python train.py --arch="convnext" --horizontal_flip=false --expert_mlp_ratio=0.5 --patch_size=[4, 4] --conv_stem=false --shampoo_beta=0.99 --eps=1e-08 --max_precond_dim=1024 --one_sided=false --batch_size=64 --lr_schedule="cosine"
Rows from block 3 of a small masked image model, named by matrix and row number. Rows with one number within an expert belong to one neuron, the router's apart. Each number is 128 + 32 x the weight over its row's rms, rounded and kept within 0 to 255. All counts start at 0. After the name is the row's rms in percent of the matrix's.
After each expert's rows are labels from the 100 images, of 14976, where the router gives the expert most weight on average: "lies over" is the class under the peak. Only what is clearly more common there than usual is listed. The data: analogue clock faces. In brackets: how many of the 100, against the usual share in percent.
# router: router (model.blocks.3.mlp.router.weight, 32x64, trained with AdamW), inputs 0-63
# up: expert up (model.blocks.3.mlp.up, 32x32x64), inputs 0-63
# down: expert down (model.blocks.3.mlp.down, 32x64x32, transposed), outputs 0-63

# expert 9
router.9 100 [145 133 121 157 194 119 111 116 161  72  69 181 146 165 130 156 119  52 160 166  91 137 125 183 104 119  89 117 103 171  88 105 105 138 110 133 123 153 149  97 131 145 123 122 119 178 144  73 175 136 116 119 145 185 171 166 148 183 126 131  89  90 147  90]
up.5 129 [163 150 178 128 191 125 140 121 170 120 143 162 171 139 137  98 137  92 104 121 125 126 157 117  79 122 118  28 171 120 127  90 139 172 167 134 161 116 102 143 157 112 139 125 157 100 107 175 154  67 138 192 138 132  75 102 109 114  93 132 146  98  56 154]
down.5 120 [108 153 107 112  39 107 131  80 144 162 155  96  66 111 128 111 122 121 146 136 146  83 193 136 117 126 181 159 139 108 149 113 154 155 110 125 111 144 156  77 154 173 134 140 110 196 178  88 155 160  72 100 114 118 168  97 148  94 114  88 167 117  91 101]
up.6 095 [ 98  66 129 134 139 171  80 175 100 124 132 104 159 108 144 123  51 141  96  67 141  99 138 136  87 108 133  99 130 115 105 155  85 125 156  88 182 185 120 158 132 160  68 123 175 169  66 158 146 113  79 150  89 109 105 126 119 133  83 110 154 114 100 113]
down.6 087 [155  59 151 153 139 124 139  84 122 156 160 158 171  90 130 165 153 131 107 108 111 151 145  78 135 111  78 140 137 106 136  84 203 111 166 134  89 121 116 172 158 150  94  88 160 194 137 142 105 123  71 140 115 117  68 127 132  70 115 166  83 163  85 130]
up.7 085 [ 97  95 186 138  89 126 123 114 140  99 159 104 104  98 158 200 133 149 131  87 116 120  80 134 183 114 151 118 100 177  87 125  90 205 101 158  82  54 135 153 110 128 119 157 121 135 149 147 152 178 122  90 134  93 146 159 119 137  88 141 112  65  85 141]
down.7 088 [199 123 140 125  84 166 168 103 126 119 112  94 125 110 151 129 147 127  99 154 113 165 143 140  97 181 159 116 127 110 141 148 130 156  93 114 125  66 138 166 103 142 147 200 144 194  82 129  76  78 134 145 117  95 136  85 167 102 142 164  95 198 159  75]
up.8 112 [ 84  98  77 143 156 111  96  97 185  79 100 160 138 126 111 165 177 119 131 128  96 113 136 152 116 106  87 131 127  74 201 133 111 152 140 147 102  75 148  98 138 101 107 167 151 133 199 117 114 237 112 118 143 145 104 111 101 110 140 126  98  98 104 153]
down.8 108 [165 117 173  79 166 137 133 102  95 139  82 170 102 173 129 106 216 124 111 164 167  86 146 134 143 118  37 108 138 120 154  82 159 115 115 133 122 163 109 109  64 117 116  70 125  85 126 116 111  88 104 157 115 118 118  74 144 152 121 157  91 115 100 151]
up.9 139 [130 112 114 140 133 130 149  99 113 104 148 160 157  88 174 202 184 140 131 106 197 100  92 155 108 130 119 116 117 139 176 141 126 144 126 112  66 100 140  99 149 122 126  92  60 114 247 136 122 145 113 138 153 158 113  55 117 111 115 106 107 145 120 120]
down.9 124 [108 171  93 116  93 194 118 185 118 120  82 161 115 174 164  92  95 139 150 120 145  97 133 132 151 141  98  95 144  95 166 119 158 167 177 118 157  66 138 206 104 182 166  93 134 152 139 101  81 179 100 108 112 141 133 137 155  78 134 113 117 151 150  88]
lies over: backdrop (85 vs 46.3)

# expert 15
router.15 093 [122 156 105 147 106 159 164  96 143 138 180 175 110 121 178 105 127  60 129 111 171 125 132 212 134 142  66 102 145 142 111 173 112 135  91 145  81 118 121 139  95 110  95  97  71 138  78 150 116 134  49 114  91 118 101 145 153 139 137 155 153 161 181 101]
up.0 107 [138  95 153 113 124 148 130  98 149 144 184 148 110 171 144 140 164 156 174 166 144 167 108 196 219 194 101 129 159 139 157 122 117 142  70 152 148 135 122 106 130  71 171 159  87 110 142 162 145 176  89 136 136 146 138 111 174 132 111  99 104 183 160 120]
down.0 093 [136  90  71  89 111 108  92 143  63 126 111  85 119 131  86 150 177 102  89 139 139 148 110 100  93  96 135 100 104 122 160 128 204 166 184  91 117 171  94 162 112 125 177  56 151 147 149 120 113  85 121 130 117 104 139 121 192 111  88 150 148  90 110 115]
up.1 094 [170 146 199 169 104 104 139 131  62 134  71 115  94  95  93 128 140 151 105 106 197 114 136 106  90 139 113 141  57 178 124  73 202  95 121 157 106 103 104 121 163 145  77 138 133 127 122 149 118 108 151 145 164 132 157 109  77 149 121 124  68 139 125 133]
down.1 084 [157 139 129 161 136 140 107 120 132  78 104 109 180 122 196 127 113 179 144 121  50  81 154 118 186  99 168 106 166 159 135 147  86 126 174 162 172 159 102  80 100 149 141 121 149 162 110  61 142 157 176 145  56 106 130 105 101 111 147 135 119 123 144 146]
up.2 096 [141 100 154 126 138 147 134 170 110 100 152  70 122  98  87 137 177  85 157  98 158 193 138  99  93 145 155 139 143 177 128 131 181 102 151 138 156 104 165 102 136  56 141 158 115 128  94 148 174 167 154 133  64  67 163  83 123 117 194 119 139 123 103 109]
down.2 090 [127 133  96 149  89  83 149 117 186 126 142 123  46 137 162 144 138 112 155  84  80 119 158 155 125 108 192 158 178 133 101 153 162 102 145  93 159  61 126 163 180  92 117 121 146 109  63 134 165 107 158 102 140 103  96 161 132 128  82 153 181 130 157 133]
up.3 089 [177 165 135  99 203 141  77 106 115 135 131  85 171  91 156 135 111 152 172 163  95 136 146 103 157 184 170 144 154 206 102 130 170 112 102 121 160 103 112 124 135 108 140 102  97 119 136 155 154 123 175 137 134 111 166 126 121 146 113 101 152 102 201  51]
down.3 081 [158 150 100 103 126 145 189 153 135 154  97  90 144 151 121 143 106 137 124 107  61  88 136 108 106  90 151  99 139  99 182  65 130 127  80 133 150  91 150 113 108 171  89 153 158 146 170 164 118  57 103  83 105 110 116 186 105  83 139 146 204 104 127 137]
up.4 094 [164  58 139 130 152 142 176  74 141 116 117 105  87 153 115 161 131 123 101 145  95 168  84 174 151 134 133 135 144 170 148 102 199 147 153  85 145 148 155  77 158 128 143 123 128 142 148 193  47 179 127 122  87 101 115 164 104 163 119  84 106 134 132 169]
down.4 092 [199  82 140 105 150 126  87 104 102 153 131 100 151 133 156 182 149 131 107 166  90 180  88 113 193 140 160 131 143 109 132 122 144 163 148 161 182 116 177 118 193  98 130 120 125 159 178 142 199 161 164 122  71 149 140 156 151 114 141 116 165  83 120 141]
lies over: backdrop (89 vs 46.3)

# expert 25
router.25 102 [102 125 127 132 145 121 159 161 120 149 154  58 149  52 139 151 110  64 119 210 133 151 145 160 111 137  97 160 145 111 132 170 108 111 105 132 153 152 145 120 108  65 190 146 161 131  99 141 144  80 163 113 138 207 166 126 163 107 118 113 138 191 111 132]
up.0 075 [123 146 157 115 112  95  81  90 177 131  94  94 215 160 165 173 131 124 107 134 145 107 169 141 152  94 127 136 179 134 123 138 134 165 141  95 116  96  99 119 142  98 165 144 132 104 136 132 130 166 136 177 114 110 188 117  46  96 102 163 112 114 196  67]
down.0 091 [121 115 203  82 139  83 141 108 149 159 146 147 139 123 138 152  92 110  99  73 130 129  73  75 152 122  87 121 151 104 164 112 151  49 169  92  81 190 108 147 121 160 105 105  70  97 163 133 118 136 158 107  88 169 154 166 149  96 135 144 133 178 130 115]
up.1 084 [111 125 179 151  86  92 114 187 136 154 101  90 123  88  73 162 154  79 115 153  98 167 184 115 135  99  96  88 132 194 122 137 126 133 111 132  87 142 125  73 138  58  62 137  86 104 149 145 127 133 136 108 150 159 153 140 157  99 170 135 156  75  95 144]
down.1 074 [ 84  96 124 120 120  77 118 169 125 141 126 140 119 134 112 164 162 156  22  98 172  97 212 179 193 137  89 116 165 122 159 107 168 126 132 140 127 130 138 166 144  52 137 120  87 155 135 164 119 108 145 179  97 150 143 111 120 117  93 141 115 149 118 128]
up.2 097 [155 117  92  82 153  83 143 111 112 140 137  94 157 155 123  91 119 129 194 147 161  94 181  86 190 136  89 128 138 145 139  97 159 150 134 104  50 140 122 116 130  93 187 160 145 133  45 145  99 111 151 174 155 127 118 185 127 159 125 123 104  82 172 125]
down.2 101 [170 106 126 141 155 148 115 180 141  81 121 135 152 168 120 177 121 133 125 111  91 161  91  93 115  88 103 172 162 125 114  69 125 160 159 125 160 100  97 164 185 108 141 139  93 121 131 138 132 154 117 163  82 192  97 185 199 185 111  94  70 144 147 134]
up.3 107 [158 127 122 135 131 103 105 109 156  60 108 194 168 108 106 180 100  69 124 119 133 158 169 119 125 109 137 140 183 134 168 139 166 145 107 110 146  76 132 134 134 132 114 175 152 165 108 110 114  61 204 139  98 138 112 145 117  93 196 110 109 139 106 199]
down.3 108 [172  77 139 118  66 129 123  92 145 158 179 179 133 137 139 127 179 180 150  88 134 114 108 158 159 150 134 134 146 127 118 154 109 107 122 128 113 150 132 146 157  23  68 109 176 173 127 127 121  93 182 195 126 145 168 138 124 117 115 108 152 110 187 130]
up.4 097 [140 140  80 166  74  76 125 115 129 116 145  97 151 139 167  97 178 164 135 125 145 147 185 109 189 192  85 122 171 153 158 111 120 170 120  85  58 111  96 126 146 125 150 149 105  88 145  74 130  95  60 121 118 150 116 113  87 103 134 123 123 133 150 187]
down.4 102 [133 148 142  83 159 159 157 131 107 114 138 184 169 124 124 123 137  63 126 118 123 151  51  83 140 157 133  89 108  57 124 124 102 223 157 146 114 109  90 141 118 134 111 133 139  76 133 189 134 138 114 120 130 153 192 142 178  84 128 158  94 137 163 108]
lies over: backdrop (74 vs 46.3)

# expert 16
router.16 083 [148  92 118 131  97  42  70 172 121 145 111 117 105 152 146 133 124 223 111 175 105 134  97 131 103 116  97 122 114 112 124  97 134  95  95 101 182 171 129  70 146 150 156 150 152 124 169  69 128 128 124 108 153 116  80 154 159 108  98 122  82 133 126 190]
up.5 098 [118 181 110 223 221  98 103  77 139 122 160 131 116 133  77 128 157 120 139 119  86 144 133 107  84 127 125 129 130  72 170 121 111  71 139 116 136 153  98 178 129 185 139  79 149 144 110 153  91 140 168 150 161 123 100 135 155  75 108 125 143 106 111 122]
down.5 102 [ 98  92 130 104 156  61 124 143 108 160  85 142 158 118 140  99 170 137  89 106 133 189 167 127 141 113 128 153 162 203 170 131 179 126 105  80 103 161 113 135 154 142 130 185 119 146 178 179 120 134 136  79 161 175  65 151 116  76 111 174 131 110 123 125]
up.6 099 [ 33 119 116 181 128 110 165 106 153 111 157 132 108 147 155 161 109 154 114 110 126 171  97 161 159 141 135 136 172 101 155  92  81 127 107  90 154  99 112 143  79 132 150 146 152  71  91  98 178 137 140 128 153  98 149 118  65  47 156 149 103  86 108 156]
down.6 091 [138 139 163 187 116 182  86 177 107  76 171 149  85 112 157 140 121  94  91 104 101 145  80 139 166 155 132 132 159  39 160 116 139 113 136 128 141 169 113 157 181 109 108 108  92 133 169 130 210 120 117 113 142  94 147 122 130 120 167 108 149 136  76 169]
up.7 094 [ 75  77 133 173 121 154 131 115 103 155 129 151 109 181 154 209  98 124 122 175 148 112 132  49 111 179 124  91 177  99 124 117 105 123 167  87  81 112  54 102 121 155 120 117 119 184 140 113 120 114 157  99 158 168 143 113 131 136 116 175 160  97 149 155]
down.7 104 [153 125  82 122 157 151 104 193 108 189  98 157 172 123 138  97 206 142 130 110 150  98  80 157 130 119 127 174 113 120 115 140 147 112  96 146 121  97  94  92 123 143  46 111 129 153 118 181 110 136 143  74  86  91  97  70 111 105 200 144 118 121 122 135]
up.8 089 [177 154 160 142 131 113 117 120 136 141 133 134 156 155 146 103 152 157 116  94 125   9 152 144  47 121 115 162  91 109 102 115 109 139 107 149 104 128 140 190 137 138  93 116  76 148 148 151  96  72 199 141 127 146 116 128 142 146 169 154 184 178 134 129]
down.8 098 [123 118 168 133 103 126  99 113 180 111 172 109 138  56 147 143 106 112 110 125  93 115 164 116 153 135 112 133 141 166 142 114 151  53  92  97 155  77 125 122 160 182 163  52 138 223  97 117 110 165  96  84 123 111  98 131 133 103 125 105 183 121 149 103]
up.9 090 [119 112 112 103  90  56  72 146 121 115 106  83  70 123  86 118 127 130 168 130  80 134 104 133 117 136 131 168  89 132 115 112 122 129 145 152 152  93  78 159 118  96  92 143  88 187 140 137  50 120 132 123  49 120 116 177 113 152 184 100 133 183 107 107]
down.9 090 [135 103 103 114 119 121 138  61 118 146 153  69 165 157 160 191  81 155 119 126 144 105  92 140 104 172  86  89 114  73  84 162  93 116 187 132 176 130 207 108 123  90  84 140 138  98 138 119 136 129  99 133  98 127 174 163 131  83 125 153 108 176 138 159]
lies over: backdrop (88 vs 46.3)

# expert 19
router.19 090 [108 128 143 152 139 111 126 152  75 124 114 112  95 193 170  77 112 130 177 133 158 127  86 108 226 108 100  67 115 106  98 129 123 129 140 119  64 145 146 108 158 144 191 125 137 132 125 116 138  55 150 106 173 119 170 138 102 119  66 127 125 147 118 176]
up.5 093 [147 132 137 162 148  71 155 108 124 115 139 142 150 172 121 130 172 128  98 144 151 124  53  79 136 164 150  65  69 159 144  88  69 121  99  84 144 110 148  84 162 110 165 151 125 147 112 232 141 108  82 126 127 114 109 108 131 166 122 104 125 156 129  82]
down.5 091 [145 140 114 135 172 139 183  92 123 193 129 127 135 132 175 113  95 135 117 112  65 157 157 125 153 161 173 126 141 110 127  92 216 143 139  83  84 149 106 109 136 146 150 149 161 202 152 128  78  90  69 128 145  99 137 138 120 131 180 164 157 132 168  84]
up.6 113 [131 186 125 133  72 109 136 120 177 117 158 191 117 135  97 106 173 121 199 119 124  93  85 131 199 128 108  95  63  77 113 161 162 129 166 119 151 126 142 108 103 120 123 146  96 145 141 123 127 105 103  82 104  87 122  84 124 114  45 136 155  77 139 121]
down.6 116 [ 91 117 145 118 144 113 102  70 150 160 147 149 126 112 138 142  69  74  91 176 103 190 172 130 184 229 114 129 139 114 110 149 173 137 121 122 105 124 186 111 159  87 127 193 174 107 113 148 101 133 149  96 126 156 131 177 136  99 136 160 120 118  98 109]
up.7 095 [132 236 137 126 108  75 126 140 101 160 141 116 144 114  47 118  99  86 176 124 100 125 147 106 148 108 137 113  86 193  86 186 111 125 155 162 155 124 131  81 125 141 125 117 101 162 164 119 169  82 163 128 185 134 102 157 123 151 102 102 139 124 168 144]
down.7 104 [ 80 122 105  54 154 171 106 135 173 185 162 129 153 149 111 127 100 171  69 123  96 137 160 139  81 143 140 177 124 113 150 153 110 156 136 117 129 111 116  95 139 156 116  95  84 145  92 139 177 153 145 113 112  80 184 147 216  91 130 155 139 111 151 178]
up.8 078 [128 126 148 117 105 119 127  70 116 142 130 207 150 116 103 186 130 150 138 118 160 141 189  60 108  95 171 120 131 113 142 152 134 139 133 149 132 166  98 112 134 147 137 136 150 110  97 180 177 160 193 138 144 140 110 174 158  70 111 101 189 111  47 103]
down.8 103 [102 155  94 139 133 122  84 163 118  95 118 158 143 145 167  88 146 114 157 189 126 186 114 152 114 116 112 169 107  77 144 105  93  95 143 166  65 140 121 169  95  96 172 196  51 157 148 135 136 197 137  99 100 182 131 133 158 142 126 160 118 123  98 137]
up.9 088 [ 95 116 120 153 118  88 138 143 144  93  60 166 100  90 102 124 131 137  23 161  92 144 116  96 129  57 113 131 119  98 169  42 122 119 101 124 167 109 170  97 124  97 112 160 101 147 128 120 140 125 100 103 164 127  88 161 144  96 108 127 118  97 161 180]
down.9 095 [136 115  95  78 116 125 146 160 140  75 119 113 180  83 135 106 131 165  80  75 103 137 185 129 183 126 119  65  53 110 138 150  99 119 107 107 119 169  97 138 171 123 161  45 106 137 167 183 114 145  80 143 122 112 137 120 106 152  86 160 123 107 120 144]
lies over: case (52 vs 10.1)

# expert 3
router.3 105 [151 122 109 126 131 172 172 144 149 108 119 143   2 125  95 180 108 149  88 121 127  98  72 126  96 143  98 114 121 157 139 121 109 129 139 146 116  95 159 112 145 130 178 153 114 157 129  73  89 101 116 163 147  91 130 105 109 111 120  42 199 117 122 139]
up.5 102 [ 72 130 170 156 115 102 151 121 114 129 135 111 114 184 122 152 135 121 138 102 110  92 133 153 198 146 145 101 161  95  78 113 114 101 128 138 134 140  51 114 138 145 115 117  99  43 181  85 160 177 117 116 193 159 149 155 153 107 157 117 107 182 129  70]
down.5 102 [165 162 119 127 100 123 117  91  90  96 104  94 123 120  93 128  76 100 121  76 127 145 175  97 210 146 158 129 147 136 175  94 134  96 166 148 124  95 136 117 200 126  91 114 121  87 135 144  81  97 137  97 132 101 159 154  83  82 143 171 173 199 141 154]
up.6 113 [152  89 152 148 156 172 101 127 141 131 146 125 105  99 175 134 132 115 133 109 119  77 126 172  72 128 126 109 168 155 116  97 158 139 116 158 201  74  65 108 108  90 168  90 141 120 143 199 109 166 154 126  95  97  96 145 113  80 190  70 138 139  90 150]
down.6 116 [130 154  97 141  91   8 124  81 130 146  70 104  94 112 113 117 162 187 102 102 157 110  86 130 187 125 140 174 154 100 148 142 194 141 164 131 117 112 155  90 131 143  78 102 149 102 151  75 157 132 127 144 128  93 143 126 128 145  84 116 140 146 163 129]
up.7 092 [126 160 169 112  89 161 126 111 117 108 101 131 144 137 107 129  84 157 124  99 120 116  86 136 133 157 132  51 200 153 118 145 109 121 139 165 114 166 221 110  67 124 166 130 166 148 132 113 130 128 159 135 135 149  77  92 133 166 128  98 184 183 136 198]
down.7 100 [ 73  97 146 112 206 154 138 130 147  92 158 171 180 143 100 124 177 128 131  68 120  54 151 135 125 132  87 136 109 115 106 108 138 114 102 122 151 146  78 131 153 105  79 144 127 164  92 125 131 102  56 150 149 146 117 134 164  99 163  50 129 123 118 182]
up.8 096 [127 149 137 110 136 158  75  75 159 119 144  86  65  78 102 117 139 141 135 144 107 144 128 185 129 126 178  90 166 136 125 130 182  31 184 137 178 186  92 101 150 122  99 148  92 145  81 141 116 106 123  85 115 161 150 168 112 139 138 165 144 105 114 124]
down.8 102 [187  90 132  96 198 165  96  93 131 112 122 166 125 110 127 142 156 132 163 163 150 173 120 134  88 127 126 104  91  98  99  95  95 109 174 127 135 120 168 129  86 160 202  71  88 162 162 202 109 140 159 191 114 132 114 142 148 133 101 106 155 129 130  83]
up.9 101 [166 160 125 158  75 123 149 136 108 127 123 103 125 100 106 134 118  95 120 118 157 136 114 112 147 146  94 128 132 207 219 168 144 142 109 100  77 128  95  97 134 136  69  95 123 135 109 173 185  89 128 105 157 110 198 192 160 120 154 196 109 138 130 132]
down.9 116 [188 183 149 105  36 109 113 151 217 116 144 129  75 140 139  69 104 180 134 106 104 114 100 149 144 107 122 178 186 126 143 135 156 108 145 107  88 137 140  91 127 105  99 106 120 173 130 137 130 138 182 116 142 163 149 146 140 119  95 131 156 161 183 132]
lies over: backdrop (85 vs 46.3)

# expert 27
router.27 110 [133 178 120 137 132 133 135 141 186 145 165 128 122 190  91 108 193 185 158  94  68 141 160 129 121  77  89  83 137 125 171 142 167 127 143 125 142 108 178 143 138 124  98 179 174 132 127 120 149 194 113 104 121  87 129 135 115 115 198 124  53 139 126 136]
up.0 095 [ 76 116 109 153 137 147 141 131 185 149 128 122 117 139 127 102 120 130  82  87 121 159  90 108 136  91  50 120 138  92  90 132 113 189  77 110  98 134  41 107 147  77 141  35 138 148 123 109 150 123 155 153 136 174 119 101 112 133 163 157 121 159 112 177]
down.0 093 [127  69  62 137  60 182 130 135  89 140 161 142 174 135 118 102 168 153 148 136 115 137  89  88 130 178 163 120 148 149 195 120 142 182 101 142 179 116 101 128 166 120  76  81 129 186 125 135 124 152 118 139 125 146 138 176 113 101  98 104 189 101 144 159]
up.1 083 [110  69 115 145 104 162 127  76 128 149 123  79 157 111  68 178  89 170  95 124  92 121 145 122  98 166 116 163 151  87  98 157 174 114 140  96 146 122 103 172  70  81 126 147 173 109 138  73  94 119 201 149 116 144 175 119 140 162 139 165 133 135 117  79]
down.1 082 [147 109 182 135 123  81 135 114 108  68 150  90 164 100 159 179  97 133 108 150 130  84  94 125  70 130 129 118 165 174 132 149 146 116 214 180 166 138 113  97 178 112 137  99 138  81 130  51 164 128 162 141 145 132 149 124 186 103 138 136 120 165 129  92]
up.2 111 [106 158 124  90 136 168 117 119 139 110 121 111 189 101 114 143 139 169 117 100  66  88 189 152 145 179 131 105 174 115 104 144 121 115 181 157  63 129 196 132 102 104 114  99 155 131 108  74 181 182 129  78  78 128 115 148 136 122 107 156 161  99 166  97]
down.2 084 [115  87 185 147 117  51 128 126  74 136 137  81 141 149 131 137 148  99 118 179 151  83 131  75 122 111  55 109 134 115  84  85 148 130 109 108 111 137 113 164 178 161 157 185 143 139 146 117 140 109  69 129 159 116 166  65 129 148  75 116  91 150  93 138]
up.3 093 [122 146 123 110 177 164 110 139 179 128 117 176 110 196 161 182 112 149  94 112 108 109 145 154 124 134  89  64 132  88 133 162 140  81 185 134 172  89 108 155 121  96 153  79 127 159 181 116  74 129 163 108 151 127 105 111  89 131 168  83 161 153  92 172]
down.3 092 [ 90  82 193  94  73 112 153 103 172 148 157 128 194 145  89 123 196  77 171 129 126 107 136 161 151  95 116  68 107 179 136 138 130 121 162 121 110 136 141 178 166 126  95 105  97 113 143 121 126  75  91 171 110 125 153 168 112 112 111  94 148 109 102 181]
up.4 090 [153 200 106 140 135 168 126  91 124 118 149 123 131 134 165  69 147 107 166 137 108 119  90 122 179 126 130 134 164  78 142 173  80 127 143 120 135 120  76  84 151 110 148 141 143 184 151 175 141 159 108 136 119 138   9 103 110 178 160 104  92 144 144 144]
down.4 095 [130 181 128 129 131 100 131 129  24  87  98  99 192 147 121 184 158  97 118 128 147 155 100 105 134  77 135 119 119 203 137 100 151 142 108 111 113  78 175 138  72 108 169 124 125 109 158  95 137 118  94 141 145 130  85  85 114 111 131  82 109  82 155  99]
lies over: case (34 vs 10.1)

# expert 13
router.13 099 [135 113 124 124  86 134 221 129 151 165 100 139 107 114 137 142 131  74 114 128 139 117  86 168  90 135 141 127 135 131 127 183  97 108 119 204  76  95 147 131 103 118 107  97 163 122 128 186 109 102 141 121 133 125  63 166 212 112 142 145  70 162 128 176]
up.0 093 [141 154 165  75 135  95 133 134 147  85 141 146  86  88 172 143 127  76  98  99 205 121 138 129 127 157 141 115  91  98 140 109 191 196 113 122 127  46  93 165 144 107 130 112 120  58 137 164 183  88 129 133 131 152 166  94 118 161 102 131 126 129  90 119]
down.0 092 [135 157 115 124 112 100 109 128 158  94  79 130  88 103  31 124 143 172 133 165 128  89 165 146 137 159 155 151 116 166 138  93 120 166 174 115 155 158 110  78 146 158 138 137 206 159  97 146 128 141  92 145  92 187  62 135 135 112 112 130 198 121 126 146]
up.1 125 [ 90 169 180 122 150  93 164  56 122 190 143 147 143  85 143 154 120 144 113 135 111 161 145 195 215 161  95 109 162 127 130 111 175 126 100 117 152 152 139 166 133 151  70 166 126 147 160 120 139 171 108 120 181 135 116 148 151 104 156  86 154 156 171 127]
down.1 126 [128 134 122 117 153 138 166  99 161  71 145  78 109 137 142 150 117  41 119 116 103 158 163 120  80  89 115 167  81 103 158  90 138 171  84 176 167  78 103 120 118 146 113  69 155  86 159  90 148 107 139 123 105 112 161 137 159 188 121 143 182 131 173 120]
up.2 080 [ 92 124  92 138 113 137 195  81 114  72  84 117 139 172 118  74 120 150 110 132 105  76 153  97 148  80 174 146 131 134  97  91 125 170 120 153 143 147  47  88  96 120 116 155 139 108 151  96 127 122 171 118 123 151 179 108 111 119  96 202 119  81  88 155]
down.2 080 [182 204 132 140  74 180  95 188 138 128 112 145 111  94 157 159 120 171 131 119 154 178 166 171 118 136 114 150 121 129 134 117 116 109 143 107 156 145 178 195 165 142  87 165 132 143 157 137 111 151  52 142  99 120  91 122 148 144 158  91  66 132 166 107]
up.3 107 [134 127 123 109 136 137 139  92  57 105 113  95 148  70 148 102 175 162 142 119 133 157 129 115 191  48 143 129 118 119  91 102 143  97 140  92 125 160  87 103 122 128 156 106 134 203  91  80 127 139 178  84  97  93 101 149  76 135  92 114 104 117  58 135]
down.3 106 [188 127  78  95  56  84 156 141 123 131 138 137 123 175 121 153 112 121 133 151 166  83  60 186 128 154 179 124 136 105 130  85 158 101 172 117 136  95  99 162 139 103 176 146  70  96 142  86 127 161 135 186  98 122 111 162 158 100  82 158 107 138 110 118]
up.4 100 [124 131 100 168  65 161 162 155 102  76 173  89 124 134 130 128  90 143 149 122 137  92 133 123  79 121 148 171 183 152 166 110 110 139  96 101 130 102 177  79 119 129 138 162 170 106  94 177 176 127 143 126 118 173 175  91 179 181 144 153 112 196 168 126]
down.4 085 [ 88 138  77 113 103  78 183 142 165 102 171 135 155 168 160 135 102 136 198 133 106 141 164 200 132 152 111 151 180 146 126 161 159 163 140 181  68 135 134 131 100 138 123 132 127 152 138 103 117 137 103 113 120 202 150 122 178 175  66 129 128 136 120 173]
lies over: backdrop (82 vs 46.3)